Weights of a small masked image model.
Model: encoder arch vit, encoder norm layernorm, encoder activation silu, encoder patch size [4, 4], decoder width 192.
Rows from block 9 of the encoder of a small masked image model, named by matrix and row number. Rows with one number belong to one neuron. Each number is 200 + 40 x the weight over its row's rms, rounded and kept within 0 to 999. All counts start at 0.
After each neuron's rows are labels from the 100 images, of 14976, where the neuron reaches its highest value: "responds to" is what is common among them. Only what is clearly more common there than usual is listed. The data: dead-leaves pictures: piles of overlapping shapes. In brackets: how many of the 100, against the usual share in percent.
# fc1: MLP up (encoder.blocks.9.mlp.fc1.weight, 640x320), inputs 107-213
# fc2: MLP down (encoder.blocks.9.mlp.fc2.weight, 320x640, transposed), outputs 107-213

fc1.346,233,166,152,175,124,204,141,206,139,167,224,187,249,178,182,141,206,184,228,216,214,188,199,219,122,171,165,171,217,251,214,211,161,216,163,205,268,202,210,197,207,214,215,195,229,149,235,206,175,206,281,187,234,151,147,217,209,216,207,126,159,218,183,214,264,117,238,210,184,198,169,219,233,189,208,168,169,218,143,189,217,229,218,228,165,198,213,221,184,225,297,267,195,229,183,175,214,288,194,288,287,191,157,240,223,114,240
fc2.346,238,287,229,253,249,165,198,170,124,324,164,214,103,204,251,249,190,106,187,192,239,185,236,187,194,167,184,226,120,264,250,145,207,190,207,181,212,188,175,222,166,201,200,200,123,297,260,180,225,220,152,176,205,238,236,195,187,234,202,211,229,160,226,182,202,254,193,188,205,198,160,183,168,234,187,235,119,233,170,219,156,190,217,165,203,202,198,231,232,204,95,191,222,178,208,217,186,191,159,70,172,273,248,172,196,251,180
responds to: pastel (38 vs 14.5)

fc1.568,311,236,220,193,171,227,182,184,218,206,144,224,229,256,197,204,128,198,214,156,190,157,200,215,150,173,203,157,255,276,226,167,187,179,175,223,217,156,193,212,203,230,126,170,222,170,196,198,228,128,257,117,238,170,138,166,232,170,230,181,183,112,169,234,210,240,209,198,52,187,155,157,219,219,220,258,253,260,185,207,183,195,204,197,170,189,167,193,194,176,204,321,224,228,187,194,211,261,192,158,338,246,183,206,218,186,204
fc2.568,185,138,202,165,172,237,217,215,196,140,250,211,205,163,172,207,153,244,197,196,169,196,185,204,215,249,237,207,206,193,180,226,206,190,225,213,168,262,239,154,237,221,287,174,204,190,167,275,158,279,196,169,228,240,228,209,189,205,210,202,122,253,244,151,209,163,274,241,237,240,206,237,197,202,220,204,203,201,168,152,215,190,203,185,197,177,227,214,208,174,238,262,165,157,193,198,174,255,238,230,131,174,183,206,161,161,203
responds to: small pieces (64 vs 33.2); earthy (38 vs 14.4); frame (29 vs 4.7)

fc1.404,171,82,161,191,210,229,220,173,197,210,175,199,171,143,211,227,244,224,245,262,220,205,213,132,245,278,201,205,196,174,202,208,218,186,215,156,237,260,270,222,200,125,267,179,246,234,193,198,172,260,197,271,126,188,222,213,172,238,168,177,155,245,157,192,198,161,196,153,300,183,204,198,235,177,191,122,162,169,161,128,206,184,277,220,235,192,178,210,206,217,154,96,231,207,235,142,219,183,198,262,132,184,210,183,192,197,149
fc2.404,187,269,265,247,225,154,186,191,237,225,235,196,177,228,213,147,180,186,118,185,205,149,159,216,132,167,172,169,150,259,260,156,114,251,218,237,179,198,206,306,222,247,176,158,142,188,254,165,234,203,150,193,191,171,197,185,194,156,163,248,214,198,189,248,251,189,162,202,94,133,184,163,172,200,163,224,208,143,253,251,165,209,183,259,157,220,245,206,197,229,170,161,240,259,240,268,218,241,179,93,217,225,210,213,203,250,228
responds to: vivid (54 vs 14.3)

fc1.42,103,192,212,198,151,110,195,215,176,154,239,191,224,144,200,170,253,229,197,230,221,267,213,182,266,192,195,240,188,128,182,219,243,265,225,149,201,231,233,186,212,189,253,258,168,192,205,183,199,206,119,208,216,270,206,197,129,187,192,218,247,251,173,170,209,132,207,244,360,204,221,215,225,184,236,181,127,176,192,223,224,232,164,224,202,222,211,219,193,235,182,69,201,184,206,186,173,132,203,235,68,173,212,187,216,226,203
fc2.42,230,245,161,183,227,222,191,196,167,348,153,233,128,221,187,185,193,114,214,216,205,178,206,215,143,211,187,195,139,216,169,135,186,153,125,183,190,187,160,223,181,196,176,148,172,291,224,198,238,198,240,242,248,100,221,228,226,223,211,169,221,182,250,211,217,241,198,157,101,210,194,239,174,151,194,181,187,261,217,214,209,155,252,171,249,200,213,233,226,240,191,214,224,143,223,189,181,208,131,156,211,184,216,212,193,219,159
responds to: mixed sizes (63 vs 33.4); vivid (36 vs 14.3)

fc1.35,310,164,218,200,238,218,183,200,214,194,209,216,246,267,192,224,168,171,194,170,190,167,235,217,116,208,205,136,252,272,222,169,158,150,210,253,210,165,189,218,190,227,133,192,223,159,173,197,200,186,291,144,212,154,165,194,224,187,205,156,154,148,177,231,209,198,193,196,70,206,181,173,181,195,199,201,259,234,177,189,165,220,242,192,159,188,196,196,215,193,251,310,171,218,184,173,239,301,227,194,329,235,149,234,225,189,236
fc2.35,190,226,199,229,195,218,203,184,169,274,188,158,154,161,199,181,179,187,231,182,217,187,217,186,205,201,197,226,158,208,199,193,214,200,168,178,205,247,215,160,203,197,225,188,235,245,263,210,172,174,183,199,197,203,190,220,197,206,226,197,169,200,222,188,221,231,199,196,249,211,176,210,224,253,247,210,156,229,196,173,212,203,173,191,198,195,209,243,180,210,177,219,235,183,193,256,171,177,188,165,164,230,271,147,179,189,148
responds to: dark (45 vs 13.7)

fc1.465,83,224,194,209,148,118,207,221,164,177,241,203,215,134,170,165,248,233,147,267,227,254,199,216,220,194,219,246,175,136,182,239,207,280,239,205,201,225,240,218,201,208,237,249,141,198,219,181,192,237,116,240,199,248,191,213,164,194,182,233,295,250,200,177,191,139,200,239,323,226,199,214,192,202,185,162,136,157,245,202,208,196,194,217,222,201,196,222,193,249,161,73,219,157,185,179,198,140,199,208,40,164,212,183,212,218,209
fc2.465,235,237,159,188,233,239,170,194,184,306,125,192,126,203,211,238,207,105,251,196,217,171,226,205,209,189,148,197,131,198,173,148,212,145,122,147,202,186,151,183,162,185,162,161,219,292,212,197,242,146,232,228,250,115,219,237,230,245,223,152,230,174,231,230,196,254,167,169,163,220,196,232,193,161,210,169,172,276,189,237,203,197,200,170,225,218,194,238,223,225,207,218,217,219,232,213,178,179,131,211,227,188,231,197,183,195,167
responds to: vivid (45 vs 14.3)

fc1.209,92,250,234,153,153,176,192,211,200,188,227,207,232,96,216,190,201,218,194,277,171,259,209,173,271,200,211,214,196,144,215,221,259,249,200,153,227,269,257,180,176,179,271,210,221,245,200,187,214,183,193,214,195,220,203,156,169,200,180,253,257,218,153,179,195,125,167,185,320,193,258,197,234,208,223,233,129,187,195,205,216,247,170,204,226,211,240,185,223,179,159,92,222,184,200,156,145,160,176,197,27,172,266,188,195,222,182
fc2.209,141,231,210,178,211,224,180,231,189,174,164,180,186,203,203,204,215,155,217,213,208,196,191,165,160,192,191,196,209,186,169,207,214,214,218,218,196,126,206,217,212,191,206,202,165,205,196,207,220,198,220,222,218,146,238,190,189,200,173,185,222,231,180,247,198,176,228,260,203,183,168,188,173,177,201,192,185,216,187,212,223,246,218,166,182,196,214,232,221,210,207,163,153,215,232,200,213,164,178,222,247,176,192,222,224,220,203
responds to: large pieces (89 vs 33.4); pastel (46 vs 14.5)

fc1.16,313,219,237,172,230,239,180,205,223,224,187,196,227,230,195,205,121,190,220,151,217,173,195,191,123,207,193,149,219,282,227,182,182,155,191,208,189,161,206,215,183,214,145,150,229,179,196,204,222,141,265,139,245,172,159,201,236,171,226,163,193,149,177,198,214,255,214,203,41,207,172,168,210,225,194,260,228,228,184,236,161,211,219,193,124,181,198,171,184,192,237,332,211,222,190,209,209,284,176,138,337,241,164,229,181,189,216
fc2.16,191,181,193,175,198,215,233,203,203,129,220,219,233,168,179,210,192,271,210,192,169,228,205,183,238,240,245,210,262,135,181,233,199,200,220,194,217,258,213,169,223,195,258,210,222,158,157,262,186,247,172,176,196,267,197,200,200,216,202,180,141,214,192,175,216,154,258,209,306,229,210,195,220,246,221,224,220,213,169,125,189,178,214,172,222,184,201,205,230,162,197,227,174,175,171,155,189,231,256,241,138,162,202,179,184,169,165
responds to: small pieces (65 vs 33.2); frame (28 vs 4.7)

fc1.59,105,200,215,196,146,109,218,215,188,143,242,200,232,130,201,165,235,243,180,249,215,266,213,179,261,191,208,246,214,108,175,223,247,255,215,158,225,248,241,199,218,182,236,243,179,203,196,186,199,210,131,226,200,263,203,183,155,188,209,223,263,244,157,175,183,139,224,220,346,202,239,201,221,195,234,173,145,181,202,210,226,232,168,203,195,206,217,209,210,234,162,72,204,181,206,170,190,145,222,238,42,158,198,183,217,230,190
fc2.59,213,248,166,198,219,234,173,225,151,338,142,216,117,218,205,190,195,114,211,217,225,168,204,215,160,193,164,196,129,241,190,133,174,155,151,176,184,162,168,225,182,198,195,163,175,296,238,197,234,205,235,226,247,136,221,222,207,210,189,178,208,191,236,206,212,244,164,194,120,192,151,215,163,147,197,184,161,245,211,218,203,187,238,174,233,200,216,244,209,236,186,189,202,172,234,212,184,203,120,143,211,194,236,205,193,217,178
responds to: mixed sizes (64 vs 33.4)

fc1.282,224,229,189,156,228,284,192,280,228,199,225,198,172,169,234,120,243,181,183,224,226,108,230,212,209,215,104,216,246,174,215,236,78,157,131,211,170,184,198,176,139,209,238,115,144,207,233,273,235,267,163,229,205,202,227,171,203,251,160,231,276,277,244,217,226,161,236,202,165,242,171,177,174,278,167,163,165,189,227,258,266,170,196,170,129,258,189,180,156,244,243,164,231,219,217,204,231,209,186,179,139,138,220,179,144,168,204
fc2.282,193,195,175,195,240,163,226,166,249,150,185,143,220,174,208,309,190,241,246,200,161,224,144,187,293,249,229,231,270,150,231,276,246,217,184,154,236,197,189,165,222,189,226,242,265,154,188,179,206,148,145,205,224,141,179,200,218,184,223,218,221,135,108,141,175,214,180,136,300,236,219,136,286,208,198,241,147,191,165,186,167,203,178,189,183,191,209,183,260,104,172,190,253,227,170,156,239,219,202,248,230,172,216,210,247,138,222
responds to: pastel (52 vs 14.5)

fc1.431,141,201,243,217,182,84,176,203,171,216,169,211,202,201,271,204,280,161,155,226,196,222,210,220,281,223,186,198,165,134,153,270,198,217,231,211,194,207,166,292,177,213,192,202,168,209,123,147,186,243,105,214,190,220,221,210,230,192,187,206,208,175,258,176,168,156,161,137,190,193,190,203,165,176,166,136,241,141,180,206,182,175,284,178,280,188,166,210,216,153,148,165,158,122,244,191,236,169,191,134,129,247,251,168,229,264,213
fc2.431,179,218,215,220,149,263,231,221,267,171,201,156,126,147,170,218,195,137,234,185,255,174,197,170,188,152,195,176,179,201,227,191,175,171,152,213,207,241,219,132,156,197,137,241,223,195,203,166,232,117,211,216,211,252,175,241,171,204,162,222,234,254,189,248,178,178,181,228,230,196,134,187,186,227,209,179,194,216,211,238,197,268,134,265,177,177,224,251,178,235,243,162,200,233,147,232,210,200,213,285,278,213,247,172,180,113,190
responds to: pastel (34 vs 14.5)

fc1.295,305,242,255,177,203,242,203,202,229,236,213,184,243,186,204,202,106,190,204,152,163,144,159,227,137,189,207,171,249,218,204,220,217,184,151,158,227,122,165,223,217,203,183,165,263,187,149,198,226,132,209,139,276,207,183,184,263,154,251,149,173,170,173,183,214,194,240,197,97,175,208,158,213,187,181,227,245,245,195,211,211,219,187,150,157,180,175,170,199,192,252,333,185,201,189,205,211,280,177,146,310,238,202,202,167,182,240
fc2.295,126,199,186,186,171,197,198,217,166,120,232,207,212,189,193,229,212,251,204,216,214,234,228,160,252,172,209,266,217,191,193,228,200,213,292,216,210,221,231,165,243,196,253,210,130,164,203,228,161,237,175,155,193,290,193,238,188,221,212,193,196,252,179,182,219,157,239,218,270,197,147,194,201,258,235,234,149,199,201,146,213,199,196,188,206,197,191,213,198,157,203,199,160,234,172,210,179,210,250,209,182,171,196,184,212,187,166
responds to: small pieces (64 vs 33.2); frame (26 vs 4.7)

fc1.62,299,204,240,132,179,206,159,239,203,241,205,202,246,192,218,186,134,201,185,163,170,184,178,218,133,195,204,173,231,218,237,214,182,166,186,184,215,178,142,241,194,212,220,178,222,203,172,220,223,155,244,101,240,189,137,221,221,196,207,137,188,182,191,222,250,209,242,205,133,186,215,159,209,197,187,238,267,232,184,192,152,243,230,182,155,185,181,150,260,215,265,286,239,191,210,211,211,316,215,146,291,263,194,231,197,127,288
fc2.62,168,226,208,222,222,244,228,183,194,176,200,207,142,178,164,240,185,172,256,179,226,215,240,147,204,185,211,198,193,187,225,213,236,224,219,168,221,200,246,198,208,158,227,197,189,186,222,211,219,195,149,224,180,301,236,210,214,208,228,155,156,210,192,178,219,183,240,229,238,188,150,163,183,227,246,202,152,211,195,193,196,223,156,187,194,164,219,298,196,207,195,222,172,229,150,168,191,190,236,263,190,235,256,147,152,201,101
responds to: small pieces (61 vs 33.2)

fc1.320,95,215,186,175,155,162,189,205,175,181,225,189,220,110,194,176,226,223,203,269,213,263,172,179,239,179,195,246,195,123,201,231,238,276,215,171,229,260,242,211,188,181,257,214,173,251,212,197,193,213,127,234,177,259,225,174,142,202,184,247,271,231,189,173,191,151,203,213,341,198,215,194,203,194,217,187,133,164,213,217,231,212,161,218,219,187,212,185,186,215,156,72,197,165,202,193,177,121,175,195,52,164,245,183,190,242,189
fc2.320,199,254,208,183,240,205,210,215,187,186,152,217,178,227,208,188,198,161,206,210,209,189,180,174,201,198,225,186,201,203,169,173,182,190,169,193,195,158,199,221,196,199,223,208,182,203,183,204,234,199,207,194,216,114,202,216,216,200,180,188,208,201,184,210,198,184,187,191,181,190,197,200,194,166,197,199,183,202,200,211,192,216,229,170,211,197,222,210,237,194,180,187,208,207,246,173,192,203,172,190,206,171,189,228,213,218,209
responds to: large pieces (77 vs 33.4); pastel (44 vs 14.5); vivid (36 vs 14.3)

fc1.626,128,173,171,221,208,180,199,181,221,236,244,203,164,200,186,198,247,218,242,204,198,293,272,195,237,221,267,255,114,151,214,211,244,178,269,241,145,266,241,224,237,181,218,261,168,218,261,194,173,261,151,204,109,219,216,176,139,256,182,251,194,226,212,179,189,289,136,221,331,224,225,209,134,213,195,191,191,143,196,161,231,220,195,148,204,219,200,203,180,163,148,150,213,190,216,192,171,168,174,240,141,125,196,140,199,249,193
fc2.626,268,160,240,248,244,213,224,184,252,209,154,230,171,200,163,145,168,211,150,183,203,180,220,168,113,184,168,123,187,196,192,137,210,182,136,191,153,258,177,217,174,234,174,180,215,176,155,213,263,197,261,224,200,87,223,224,217,150,206,205,176,194,248,266,195,193,195,165,44,213,241,239,236,189,204,193,286,191,209,251,176,208,197,225,224,224,208,228,224,267,222,224,186,136,240,194,181,238,198,175,231,231,169,171,165,224,190
responds to: vivid (67 vs 14.3)

fc1.507,119,182,202,193,157,120,199,206,171,181,202,223,225,151,220,166,238,244,191,242,213,267,188,211,289,198,223,258,186,95,168,230,220,268,235,192,192,235,225,185,218,217,270,246,198,216,198,195,194,203,133,187,235,246,208,232,131,173,176,219,218,215,195,194,210,107,188,216,370,205,228,211,236,192,218,171,151,162,214,205,201,244,127,223,254,228,191,213,182,204,175,75,220,171,213,164,181,132,164,229,56,176,222,208,205,226,220
fc2.507,189,224,191,179,222,222,171,195,170,305,180,207,119,218,169,194,205,100,216,199,221,164,205,194,105,187,172,193,122,247,201,146,205,178,134,195,212,188,180,248,184,163,139,143,146,275,221,160,242,186,225,270,220,134,238,217,247,247,205,164,224,199,239,239,196,262,222,192,77,185,178,240,156,144,176,193,205,257,241,227,225,157,245,198,226,184,214,287,217,275,227,225,207,217,201,216,192,186,175,187,227,233,225,200,195,233,161
responds to: mixed sizes (60 vs 33.4)

fc1.22,285,215,250,169,216,178,154,172,214,245,258,222,228,207,189,198,114,217,229,181,171,229,161,226,165,197,235,184,235,189,229,217,205,186,223,189,177,174,168,257,237,211,186,170,244,197,194,182,221,147,202,78,261,209,111,190,197,156,209,156,137,166,183,170,184,231,240,173,162,185,221,180,189,219,173,224,267,212,181,226,142,226,174,141,170,201,200,160,213,194,260,254,234,184,203,199,212,259,199,163,277,254,245,206,180,211,279
fc2.22,140,187,210,226,181,268,228,208,212,141,212,199,181,158,145,218,167,224,202,157,201,195,254,122,150,239,171,218,178,201,179,224,221,240,220,208,223,252,246,187,216,190,242,205,171,178,204,209,209,195,229,231,204,292,243,275,222,232,216,124,160,261,208,205,226,164,224,280,226,171,185,165,212,244,269,198,197,218,211,176,222,254,176,208,186,174,200,275,233,229,230,214,162,202,188,199,180,207,232,272,197,207,169,162,134,166,121
responds to: small pieces (68 vs 33.2)

fc1.294,81,186,167,186,164,144,228,208,151,160,204,200,182,163,179,136,262,216,186,252,225,275,178,186,241,213,209,245,152,162,177,213,212,251,197,171,165,213,239,191,215,205,253,233,177,211,218,187,197,254,150,220,212,199,208,241,139,238,152,230,234,228,196,181,187,152,193,200,334,213,204,262,245,157,210,139,114,181,200,210,247,248,188,256,245,209,222,228,161,244,179,61,222,189,212,174,212,148,163,249,92,166,220,196,228,233,196
fc2.294,231,258,181,201,234,186,175,188,180,338,170,223,142,233,218,233,213,114,222,167,215,175,230,197,157,174,180,209,139,220,187,114,200,183,156,186,222,194,153,220,141,204,138,174,150,284,201,178,244,169,204,238,213,168,229,213,250,224,218,184,236,163,237,245,211,231,183,177,95,186,203,224,153,159,152,199,189,231,219,245,168,158,230,182,232,198,183,228,220,225,190,228,228,222,202,206,194,171,167,147,209,222,238,202,196,231,172
responds to: vivid (59 vs 14.3)

fc1.591,126,204,193,170,167,170,191,232,190,181,235,189,252,121,215,158,233,235,184,261,214,257,201,196,236,197,223,270,187,140,201,226,250,248,215,156,237,267,235,218,197,156,247,208,157,264,205,203,229,250,119,243,187,273,228,141,167,214,199,240,243,221,192,149,184,136,210,193,341,204,240,205,179,201,190,216,155,147,211,201,204,197,170,183,243,184,215,158,222,211,175,92,185,167,219,202,177,127,204,221,44,180,222,189,226,247,168
fc2.591,166,280,195,248,220,222,197,218,188,196,155,206,149,195,204,199,193,132,199,196,220,205,197,176,198,168,171,163,177,180,193,161,167,196,188,201,196,160,194,216,197,203,229,224,204,194,211,190,215,141,217,194,221,110,205,218,196,182,202,191,247,224,187,213,186,214,157,217,190,194,136,160,200,174,214,172,164,216,186,236,223,247,210,189,170,220,214,220,196,203,168,139,221,217,233,206,192,187,155,162,250,180,214,207,194,207,230
responds to: large pieces (77 vs 33.4); pastel (43 vs 14.5); vivid (37 vs 14.3)

fc1.503,161,184,265,211,147,219,110,212,256,175,201,235,203,196,248,261,195,208,241,260,198,189,232,170,237,237,281,282,113,167,153,265,196,215,205,207,209,198,192,263,247,218,197,204,165,195,206,147,223,152,188,191,198,180,195,158,236,120,233,227,217,186,168,266,157,169,192,153,156,189,194,213,210,137,160,264,151,127,181,150,175,190,258,191,238,197,152,256,189,202,191,199,182,200,198,154,196,147,212,177,158,174,266,169,171,211,191
fc2.503,257,122,180,236,174,197,201,248,201,165,166,146,182,142,177,154,201,177,188,205,219,181,178,234,165,143,174,186,198,204,300,161,217,182,209,273,199,223,216,168,159,163,202,171,276,253,225,167,201,264,209,259,195,188,140,201,233,232,236,246,234,245,222,234,181,251,189,210,213,247,155,179,154,202,194,175,314,177,211,226,242,222,168,255,194,221,209,188,102,281,179,166,190,155,176,197,187,250,183,199,226,194,173,233,157,203,229
responds to: pastel (38 vs 14.5)

fc1.313,264,287,157,179,204,191,249,194,214,178,228,148,165,161,199,157,150,218,203,169,123,234,244,207,213,216,196,212,196,214,291,208,283,204,258,208,201,224,230,197,248,185,182,215,153,246,155,212,240,113,145,164,232,260,196,246,145,228,234,208,211,148,236,192,198,222,227,186,177,221,255,231,131,210,171,300,210,209,199,260,230,251,179,134,207,227,163,147,225,249,172,190,204,154,212,244,184,266,159,168,244,140,151,203,155,167,239
fc2.313,252,177,193,154,248,222,269,170,227,157,223,273,190,202,155,217,217,240,225,169,194,219,186,152,199,223,217,190,214,166,218,176,208,285,185,141,206,243,194,269,239,220,179,196,198,145,160,209,185,185,240,138,197,251,237,252,209,210,224,177,184,207,165,173,177,154,242,223,188,227,162,223,264,252,224,194,156,225,159,169,198,182,199,210,204,180,226,264,185,220,170,251,205,225,153,173,222,145,244,289,236,198,206,67,191,169,110
responds to: dark (36 vs 13.7)

fc1.221,310,145,227,206,191,212,219,174,211,158,218,231,223,270,196,200,201,199,178,162,190,164,238,206,142,225,208,131,236,266,217,184,171,190,223,240,181,140,201,194,212,231,155,213,251,119,167,167,175,170,266,149,198,167,166,218,219,188,203,148,159,160,153,212,205,228,241,210,93,196,181,197,186,187,204,195,262,234,153,206,200,224,228,195,136,211,204,195,189,212,265,290,172,240,174,195,225,257,228,217,354,227,138,217,202,165,258
fc2.221,227,227,161,202,222,220,186,210,187,342,177,209,161,188,200,206,190,170,240,186,200,178,225,199,195,190,165,217,141,222,186,167,225,164,138,172,201,250,182,194,188,200,175,164,199,293,234,222,224,204,230,232,219,212,207,225,204,207,229,192,186,194,238,204,262,219,209,181,177,212,182,213,214,229,221,196,190,237,212,186,207,162,213,196,243,203,202,230,207,224,195,220,228,147,189,201,183,228,177,163,183,208,257,159,183,216,121
responds to: dark (34 vs 13.7)

fc1.217,303,232,208,178,160,295,179,186,225,200,220,166,253,200,200,224,132,171,215,191,194,146,203,203,112,202,187,144,243,252,209,184,192,177,178,182,229,187,201,214,182,210,153,152,258,170,172,234,210,128,257,141,229,191,171,167,219,164,240,157,166,150,161,233,219,204,235,206,88,180,186,173,231,214,202,195,236,267,202,170,196,211,215,170,135,163,210,186,205,203,241,316,205,225,196,214,213,316,212,174,324,238,170,225,198,169,221
fc2.217,210,200,232,183,203,152,226,211,163,203,210,201,189,180,216,200,167,240,202,200,211,192,217,160,266,198,213,227,210,218,221,232,197,198,270,191,178,185,210,201,238,229,281,195,184,219,245,239,158,266,182,137,197,273,204,196,187,200,208,220,159,221,206,149,195,163,185,250,233,246,137,198,158,229,220,234,147,174,153,170,194,182,211,151,200,215,199,195,196,138,187,228,171,198,186,204,196,202,192,160,156,199,204,175,200,192,198
responds to: pastel (35 vs 14.5)

fc1.409,280,160,232,231,199,196,219,165,214,148,221,219,211,289,187,215,198,200,182,128,189,162,235,206,151,190,210,136,232,248,207,178,162,212,236,239,193,124,209,182,226,248,147,238,242,80,198,175,160,156,231,140,213,177,184,245,191,174,212,151,147,163,169,237,209,215,225,223,73,184,169,179,229,220,227,208,235,209,159,181,186,198,236,222,131,204,183,209,179,227,243,278,214,249,183,172,248,237,207,208,339,236,159,230,219,185,258
fc2.409,237,168,160,182,209,214,202,205,173,333,180,201,176,172,197,204,181,194,225,191,200,160,218,234,199,221,200,232,156,214,173,178,205,132,142,176,193,263,182,189,193,202,172,147,204,284,220,238,223,234,228,219,231,214,191,216,223,216,218,194,184,179,262,184,230,232,195,183,194,248,207,239,196,203,205,191,205,240,210,177,192,140,212,194,251,195,198,214,209,232,198,256,201,126,173,192,168,242,176,180,165,203,229,179,179,175,140
responds to: dark (35 vs 13.7)

fc1.78,304,158,192,159,201,211,180,169,227,210,183,203,266,237,209,240,155,168,213,179,179,180,239,198,137,186,228,161,247,250,198,187,170,169,183,237,201,181,206,208,227,253,165,186,255,150,166,187,199,167,265,116,208,179,151,200,218,197,193,155,133,140,134,231,226,181,229,167,122,168,173,158,209,210,213,221,272,255,178,216,161,250,234,152,147,203,177,205,195,162,248,306,157,212,199,175,251,274,215,211,343,236,170,231,239,195,212
fc2.78,183,225,203,248,212,218,209,224,166,246,216,212,124,192,192,131,165,198,212,181,230,167,209,186,177,195,198,213,156,230,217,139,181,185,169,165,185,265,228,171,195,184,211,166,174,259,268,206,209,208,195,205,237,204,214,231,229,172,231,188,164,210,243,173,242,234,212,200,179,224,179,205,181,236,245,213,168,212,227,157,224,188,197,216,226,185,227,261,185,237,190,221,247,204,180,252,159,216,202,157,147,240,286,154,154,215,136
responds to: dark (38 vs 13.7)

fc1.146,304,172,205,199,213,257,184,190,224,229,198,189,235,228,198,204,153,167,237,163,179,165,200,195,125,198,216,135,237,254,198,195,166,141,194,201,220,163,199,209,192,230,176,166,257,173,174,211,231,161,291,149,217,137,150,194,218,192,196,138,154,147,161,232,195,209,217,176,84,185,167,162,202,194,209,212,250,250,167,195,171,234,232,198,146,191,224,173,219,178,255,310,180,241,178,174,214,294,211,174,347,221,171,229,202,172,237
fc2.146,178,236,227,217,241,200,226,204,152,200,230,208,174,195,197,188,186,219,189,194,222,211,221,177,193,192,233,234,209,236,232,187,207,237,209,214,207,242,232,205,212,159,228,173,187,184,232,213,159,245,150,172,198,274,211,205,207,199,211,220,149,219,186,187,258,198,204,200,221,189,190,185,187,249,227,237,186,185,213,176,188,215,173,192,207,186,214,269,169,198,173,222,218,200,193,222,192,211,227,163,157,251,261,175,218,232,156
responds to: small pieces (61 vs 33.2); vivid (33 vs 14.3); dark (32 vs 13.7)

fc1.611,222,173,190,231,249,119,179,193,126,241,294,169,238,237,194,224,196,263,161,179,203,209,173,199,162,186,221,178,227,189,160,152,194,252,201,188,211,150,188,244,223,248,193,203,188,209,204,160,196,254,126,196,158,173,187,173,209,180,203,202,169,178,220,151,216,160,188,160,219,223,179,164,144,214,177,152,241,155,218,248,200,157,239,156,250,197,195,133,221,221,193,234,112,143,201,188,332,244,163,254,237,269,257,221,226,222,229
fc2.611,137,309,199,294,206,256,199,157,209,222,169,152,134,160,224,214,189,129,231,177,262,226,227,174,236,176,204,268,150,244,204,220,181,214,133,175,238,214,196,156,159,172,147,289,181,167,229,170,216,99,201,195,221,226,197,270,192,192,163,165,195,251,194,182,195,154,143,175,278,139,164,168,227,208,249,162,136,261,207,194,189,263,181,253,197,175,180,267,196,136,170,161,249,210,179,202,142,142,214,199,213,231,225,175,192,188,170
responds to: vivid (47 vs 14.3)

fc1.336,117,182,173,222,264,188,222,219,197,177,202,237,194,180,169,199,277,203,216,214,208,303,180,207,197,173,206,254,138,127,180,194,217,209,283,166,157,255,215,196,213,212,216,227,205,243,273,235,194,299,162,291,156,176,211,203,196,227,154,236,153,226,244,191,185,216,153,230,305,261,199,207,202,211,229,239,198,193,214,190,219,232,176,221,225,186,205,184,169,180,151,80,206,190,215,137,196,148,158,199,80,170,263,218,178,227,168
fc2.336,189,199,219,182,170,148,200,164,228,181,239,195,246,218,176,168,196,258,146,175,204,164,173,170,187,277,252,144,234,185,139,262,164,156,157,226,229,210,199,212,209,183,199,183,209,143,180,173,186,139,218,170,208,123,163,201,196,205,187,196,219,192,154,202,198,168,141,189,129,161,269,191,216,166,208,200,211,201,243,180,185,176,222,222,195,215,208,182,250,216,235,219,240,233,204,257,184,157,217,225,229,163,173,207,244,199,251
responds to: vivid (67 vs 14.3); small pieces (64 vs 33.2)

fc1.156,249,166,201,267,238,180,200,211,227,234,262,139,249,208,166,219,165,206,217,231,194,187,208,210,111,166,276,174,287,278,230,212,246,216,165,270,269,176,229,235,211,223,176,201,196,151,100,215,174,144,179,114,227,216,218,214,242,165,232,139,227,213,175,257,247,116,206,196,162,201,186,158,193,211,163,202,260,250,220,178,200,156,210,108,180,159,188,233,222,229,250,209,157,162,198,187,253,292,180,211,276,189,158,201,255,178,208
fc2.156,259,255,191,216,146,259,198,204,140,222,152,227,143,196,244,213,200,141,235,162,214,160,210,187,246,184,192,238,105,208,216,124,135,219,195,131,159,254,208,184,200,214,242,189,268,222,310,149,191,201,191,199,216,135,176,230,173,228,214,203,154,164,279,152,223,203,182,170,196,249,141,226,211,243,247,204,173,203,201,148,186,241,201,214,194,199,206,244,189,217,125,263,235,222,218,248,162,162,163,171,178,224,267,127,157,205,155
responds to: pastel (36 vs 14.5); dark (34 vs 13.7)

fc1.502,154,174,113,212,127,251,214,181,221,207,167,159,196,215,164,213,209,160,214,176,269,191,251,130,213,203,196,200,145,256,177,199,223,138,227,231,252,255,310,166,263,182,186,229,170,163,214,167,184,198,186,225,148,236,236,188,150,200,139,288,224,209,211,258,205,273,192,225,214,147,182,217,182,218,229,216,199,131,203,197,232,68,158,223,193,231,234,198,187,222,128,219,258,231,200,227,197,176,170,251,143,156,174,188,174,238,171
fc2.502,267,161,246,154,195,172,186,222,190,240,207,199,220,196,193,180,157,247,156,249,181,182,197,285,219,227,155,186,180,184,184,182,168,168,208,252,111,193,141,228,222,262,191,205,153,248,222,228,177,255,255,178,204,166,196,187,210,217,226,245,198,202,269,184,181,218,172,166,147,258,247,233,229,179,197,211,206,216,170,188,203,211,255,145,213,230,202,134,255,151,235,155,171,92,225,219,153,262,152,87,247,144,83,209,177,214,235
responds to: large pieces (65 vs 33.4); pastel (34 vs 14.5)